{"model": "image classifier", "dataset": "simulated fluorescence microscopy of cells", "train_examples": 195000, "image_size": 32, "crop_scale_min": 0.8, "horizontal_flip": true, "translate": 0.06, "targets": ["cells"], "num_classes": 4, "arch": "resnext", "norm": "batchnorm", "hidden_act": "leaky_relu", "channel_attention": "se", "depths": [3, 3, 3], "kernel_size": 3, "stem": "deep", "avg_pool_shortcut": false, "widths": [256, 448, 784], "loss": "cross_entropy", "init": "torch_default", "residual_init": "none", "optimizer": "adamw", "learning_rate": 0.0032, "beta1": 0.95, "beta2": 0.999, "eps": 1e-08, "max_grad_norm": 5.0, "max_steps": 7400, "batch_size": 128, "epochs": 4.9, "lr_schedule": "cosine", "final_lr_fraction": 0.01, "warmup_steps": 1480, "weight_decay": 0.2}
Rows from block 5 of a small image classifier, named by matrix and row number. Rows with one number belong to one channel. Each number is 128 + 32 x the weight over its row's rms, rounded and kept within 0 to 255. All counts start at 0. Numbers have three digits each.
After each channel's rows are labels from the 100 images, of 14976, where the channel reaches its highest value: "lies over" is the class under the peak. Only what is clearly more common there than usual is listed. The data: simulated fluorescence microscopy of cells. In brackets: how many of the 100.
# convs1: grouped (8 groups) 3x3 conv (model.blocks.5.convs.1.weight, 224x28x3x3, each kernel summed), inputs within the group 0-27
# convs2: expand pointwise conv (model.blocks.5.convs.2.weight, 448x224x1x1, transposed), outputs 0-223

convs1.160:135148113101109145093151154081122134098100101101084071093170110086141076107079089091
convs2.160:116108131155126151136120103060088077179147141086141135102143123204140145162140140068052088096107079181153165077101111178162167120157155165087111149073132152125122125113119194113106153100167110122098169154110119160150132118055060163093116180129141062106127147161134146205123070153101100111138149156103126112139076114153118103092132103129122097195100140090148135113137129143114123152105125155087095116125119166091139155116085110111129132109130113058086087137137019136137119123112121166160125114095140134100184116128105136145139124063124144112119120172138180132079122115116150167184158096070161134119164109082119108157179171106126132097160109143100139205046148129089079191119
lies over: cytoplasm (98)

convs1.132:140073081087138129111071120095135094084092074100068138136140138139115108087109110087
convs2.132:151132169170151094170147099096121115102149147129164151080120093087185154082117137117065068118128081139155121081079173126152171136173127161142197181056112103154134149063077101182148103072095142136175116151143103154216108094139113148116105163101159043131141117182147161167114065096115093167129079141169153114134189127114127123137149082116140076145140097099174133144184130136140110145174130159148096151183081171073141134106113141148149120082160127059181087148089103161131158160112134171153073147157137173153111110180145115121083158137134128088139119127147080115109139158138149136135140132071160063114128097134142167118070091086161124070151073160157112121133167137120091135170
lies over: nucleus (96)

convs1.93:171123177116158112170103191133156127153176176172144173157125125155141157166156121170
convs2.93:075092122099128176083090095055110095165099110089091104118117165127056179193101103117109143132139169175101115107160113121153182120099156095115106088072130097092126096105175122086093112107116114084066119116119104146147141097120108144092108155138060127125095107103103110145176164088095152112113187165069122116096097119185117163115104126122106155219101164110089104078095118098114096107116095091094140109126099088147143132120113129101100109091091114115059113092178102118109096115097107101123178090104092078093128110140129164111184095111095129126104121118107211112078099116117104101133177084174084106153158108079112096114140174161082104091163155109112102198127117134111105132116
lies over: nucleus (53)

convs1.208:158169167123149124154130186171179171134170120109121167140158131154159169152195145139
convs2.208:071118189097177168108109116113079070097126083122085087095097135127120180097108129183100126189120179129104122113110214136146159079143142118122138143111113116121080120088158121103116130182125106112121157089104101164157201129209177147132121128188121130097112133135083119147130125115113172104122111146123094119126087095135104117206099127091097143122121101186103117106131068103115095099106103093128144100158090127130194210095208205092108139096046112101125098102132174133120108197106112120144163107143102095115135112138198108133155090200101095097112109149089110125077119224101122098145099123183122138152159104103138114097086117183108126105173181104119129105207113109208125155131
lies over: nucleus (58)

convs1.196:091117085083121090108106120113098102072104066104112100101108089079111105113099090088
convs2.196:137097134158161155125098118100143085195060116074111170159160120052128171154091160117118115125148146169136101155140134115135164092108162133095107161130134089163167106155159066129093174136150085096110045137179090143168134156116083165094153136127140101167167073098165122147169155087081119167156155151108148162121107161157161157124169130149059138182142094156147099088107104145166095124152108139121123107120114105099145141174125141134114074071119158069107125089146096155128118147130166141075158087053099113123137127085120185130162112091101157140168162099152174159122077129168176159172146103135114074154172166087074121137135161144083055133161155135083140186086083160098124140077
lies over: cytoplasm (97)

convs1.139:131092067076132128108087140088136090101087098104094133131120134130090089077108087075
convs2.139:163117167144153133174119106104130087100136157090153167118139109101182153097126131111074092090116065149158122091091125122169112174137156162151187164078118128158140160114080130178168133113104163138130106184167116153183160101121077104109122167113170046133149127154160172161133064144108089154084110118149142127094187161113131148105162102132178110131120144124164156143180165159165152190146157167092089152162093159080172144134106157164135125101169152108158099163131053137125141174107140165127091116111143173167111114188126070101060151105134160134142134116167104126085154141146154160109139116056144064139120126149156160146104094074152127112145111187178116113067169143092110107165
lies over: nucleus (83)

convs1.30:097100133125074138129081096077127127084075085087086137124083075137081130131140131104
convs2.30:099135130108157149158169100112106109129175123137174112089111102151167178106138075091129129123105074136129142085090092166125099172152185133151157113072074158100117147070084162173171107119108163150173141153118122115133117055133068149167103146111157123095082165158115140141157095199168091116097119093168113084101160111110092158110138100112185132143079139083152185158163117116137156177132166148099111149129133162129199133099104160111163144170175104170114104180125090094133154179109116134152116194123211160152142159197116070117078169113167116114118113142110122070135162146104064124073143157080146141157120081161169156139140099067192168094195150167186122136116168114097086139145
lies over: nucleus (49)

convs1.46:124100179129127085201140120161170169145137154106141118169155152136143169175147191119
convs2.46:101130110121076121098128094097096100148164087127102098085120170193061145185119091122106147128101122159112163108148091175118137102146143091115090098103126139112115106111169175095101126093207095132123178108071140095096161121102112198147102101169078138121130164126098106176152137126129135105174165120095094113154104109142122144078099110125107134187107128105102118093118085116087122095102120092107117110094132108161113088100118115096110149159086091100057092107131124140132101088113104089162158126139109084107190144130078134165192091097106107109098111175126175111082105083105115095169144106146140202127193113102102090121146166119100156106150120095099162206095123109110096206126
lies over: cytoplasm (92)

convs1.223:085090084105056108145080127125084057111139111146103114097143092091155127125121107100
convs2.223:134119177155155167122129123065075082143142114086124119092108108094144161125109141080032086077102104155112131094123172136158220138161124150145181140073118100125135129073095115130146104095072114121111114142130080196223072081126088110083113168070135055118104126166111145161125078114118106139083145192129104120112132131180106126112140082109108103213152118082144131125164126142121119130136141132118095125162047143084168135105069146114143106060148131048145082175126035135112167177095113159138097119115150121144105108158130151107082138132109097080120118113135182113058147172121138118129159134083145020118107110134137129114113127111155132071140105141138087150104173126150073129142
lies over: nucleus (96)

convs1.123:122156106077125103107151116072126126122092143116159119129134123124074073074096072064
convs2.123:103125182135153122118114129123113108104104132139107114135147071051122164071125161198088115168135170104112105138075189106144141071137109126101133150142126111156127109125101072114106157179113088106126128121128122140099204138210168129111138121181127094119128096129143123127108121112106172159132070114110137133146092118127119085222135126125085142079125069200140104123134089129136105096160103113164143098141113142115168219124204202109111137107118112073117124101135176129119105202131125137112154106147114097121115116083229128132109112207113149127130119133123079137086105221128151135129087146192116106159105125085105116106074107177117100129166162133098143056239095122236124121117
lies over: cytoplasm (78)

convs1.152:160144192090048143097156142093094139114125105100106095114171121117134148066127094110
convs2.152:115115110144113177134109121059110109233111125091130133147144180136137192234145131082107098091153165221141121121179099121158215133131137134133123144112132121137155131128187135106113162090136131108106133148149117180184061137085077161088136172109092094143156109135123130142164127109078117144133222184123152123127132136212149112103154116129142113232120154138140109130108137141140119124139113146106097122135105122117120116145074099132115107106122136086094101110160066158111097089127150143133153090094081093125133129129093229105186120076102151123148141135154231133113109099146151157149163106131127117129184132116112130145202211149105114112131154127120137227084120151110113147125
lies over: cytoplasm (97)

convs1.98:103088099093175108112085103100099103105105096117157165183075113168104108116155078108
convs2.98:125148141136089091115122100080117105120155094160127123111125117165089145133144136144068099140139105118135163128120121204123105101151112108091087140118158129147135132133131153082088122117195107128122170122114128115113214136118102180172122097182093090130147157130127116208127087132168137125198119105105105134164084120099126095131110104118083118134131059101120113090139098133122123104125116113154119098083097122106118125128135133113125165148107130070086103070125130154179110113120125119143129129178111075106195159115134121183164094149117113123123129188115105139053094124128158100174118138139151193101208130093100120126094152100109154108107105109081160156150120119139102213108
lies over: cytoplasm (92)

convs1.71:078142138141123097126068085099114133076113065087108075134134120115080121092128085151
convs2.71:131132124118099121145155092128127151107213188122176164093140121143187134088168144085137111083107097124175166098122067161137127181179159166154129167088127158135112151115091175145150151113100147151139160184131147128138115135121074086134089161103150102112135184168129164163160094176115106106073110101168103087112133123099094137079127119144207133131086127156169169163179142144108151160107153169082141133119138227107164098087097132148186171138182121134123104183140064124172139158117096148156088172150158159158130150207090091134088160092159159144128101148155076133099155125131133174058150135097171168144097088160157116159118116098170188147131119147160120124059196105085108118162
lies over: cytoplasm (95)

convs1.4:159121163182150167155131116145150145155098196134143145108170127154129207183135137108
convs2.4:104129201125127110118119086129085140119169130167116091078118162153104137103146133191110136161076142098107158095141220186167112105165116110141146138103126117148088121080151122098126091137138113117111190091101123172134153086169173155152087133138116121092127143163084110170140112120144135113133117125117083100161122084109099098191119113080116127129091081184105104116196070126103103103121109101172155119132067136145143174083177173102137182131075083099121094109124180138149109174123096127182126108228099094130146130159188131165175103218118101091102091196106112097075122195098153077113095140160120165132128103108130124111074105137131153077135141090138136107196144105188108180166
lies over: nucleus (36)

convs1.55:093106157150102106207087105074153162105108114102134143158092092126091158158154171120
convs2.55:095131202144161129127114119110099121118149147139110096102137116103135161084133169193032094142132162113122116113090219123159171104178087142118142164124134113155119132097122088132129132155109108129132154119133118208164148123191146128100113144163138073112156106171130127137102093100101151141127092135137128119167107108110117066216141117107099120074140096205144105142160087123132101123142113133162127107151067150101152204087173189097133156086104113027108092119115169152139125217121126148157118095191106098126117109113222141141120140209102139103114112149115093126093119215125175121143088138164140105132094112116134123119082113160133114100135141129118142058248124125255113130135
lies over: nucleus (70)

convs1.209:164157169169169166138155138130166168167139168160147154174134174170136135154166163163
convs2.209:074109132076163156093093114149096096086100068086105103063092125102085166103093083150166168157093149136093110080144159112123112108100175088115121104098086104093089096080151099105120102124080109095099108085088105101109153107169161126097085097136127174083091114112099087123168164104094146090075105117098094077089100094122098182156098120099105149144091104133080108096115074088082094094095113071102162106132119100162161153084146162063099094113070098169098128102144155093080105162106086099125159090103102106111099089131141074081144105154107097079092090094080104109115115157082068081113126109160076119157127075110111089093047123149103117090176163092115076116138106102133112116131
lies over: nucleus (97)

convs1.88:086106110100101087086099099096093100090062118091114102096120101106096112096107089087
convs2.88:151091125140153153139098134130152104161070126068111163170166071023149170127085159122135129123156133157146079147134132080117151105088181140110103155148128082156173109162117058144101176144123104106124037151191096124129152159145094156068170095135151107158164069095184136133168155098078121183137119130114175158107135165159150163149184143150092148170148078150148098114106126140167107130169122151111134121113110108086161159159139151142110042061142161094139109103156103142105121160123175140074144087042109151120109117092126149101136129090107161150163165083164150153153105152160162171145140099135111060166147158111095137140096140139084074154165154160096124150080085154082154106085
lies over: cytoplasm (92)

convs1.54:082125159147082072166112100099144134105095081101079153141097094157083133144140154077
convs2.54:096108114136123166139124105035094077207111133091141112131129147161138176198128156084050081065136102185148143122115093147147174132149144161136111163070118136145147133114145159150126142102153124128126136151143105148181065126060021175090132176130124070121142122168141136193148095107094078108168208159145138097125114107205125114104151112128153103221127137121142122132114116135133117158104133149105078131110105155090106131130062106110136109079134117023082092128154058156129094101094138149147146119090115124134159118144098175131167138071116158108135129132143204124075113090130168150162156107080152114116197118117118107163169180115123116106135136153141150218081135127068085171118
lies over: cytoplasm (97)

convs1.33:097155152150110148168112118067157149104110100134105118150072061102071155149159152094
convs2.33:102123174137140201105128125015107069181108089094114114099120147115106178151123160107033075102126174154118113117129160125171255121143087112117133146123128106126131134121161106107127114136090112112119119127124087214208080135140110071101122184120093052118135117170128108127135106108115145116120176191111093111091087117204120083118118110120097131151169122139109121113161095130132106095127110107130109111192081118065185145105119162107126110045108107013102111150166064161136133183109110145112129129114124106113115117123119191128121108149119085112129115124123149133027138153122154086122150139169120085145105111112100093100160175188132110113121150112101118135172137116199130110118
lies over: nucleus (96)

convs1.217:171170159154163159129137121119169164174131161178130141171132156178136125173155149188
convs2.217:079105123092133127100090097154093106083120099099103097065097143109092153106099076144177181163106131137102114070148120123129088118099175109108114095065098096110087102089150115097097099092106104106097123083073106091087166088147156150112080112139117177071088122093097114142172174102116158091093107103090104088096101093125092201120082112100107173146062115094086105079119105088094112092099102091111172109128117100175155123076136143094107124114083085181094133085138144099110108123107084093126173092124096102101120100140120069107172100138108112094090084117081097096115103133089113093121138104165073138157131072094116100101059121135093115074171162107110089134130117094125089140126
lies over: cytoplasm (76)

convs1.173:068097064144071123094081141102072143141092131098089131137078121093107137128140109139
convs2.173:139156188164149081171128086126119123114154163148164144088124119106174135079138130167058093135127119123136117058107191121153119147180117149132179179069106093159129152083107096196159097056112121144163134148157110156191109094151128152134099137077156077125137119170146164151119068098124110168134085123183174098155182137087111124159155085114138095144123104131162119160203142142150118142172121161158098147176063187102133158094128168159153154102158131060179058162107143158144154161123131158162059146182130176167106110169182111124113159182125137076119131157138091092109147171129151134133128154105146083132123081138152160139042078121164122089130096157166116100161169141161106142187
lies over: nucleus (48)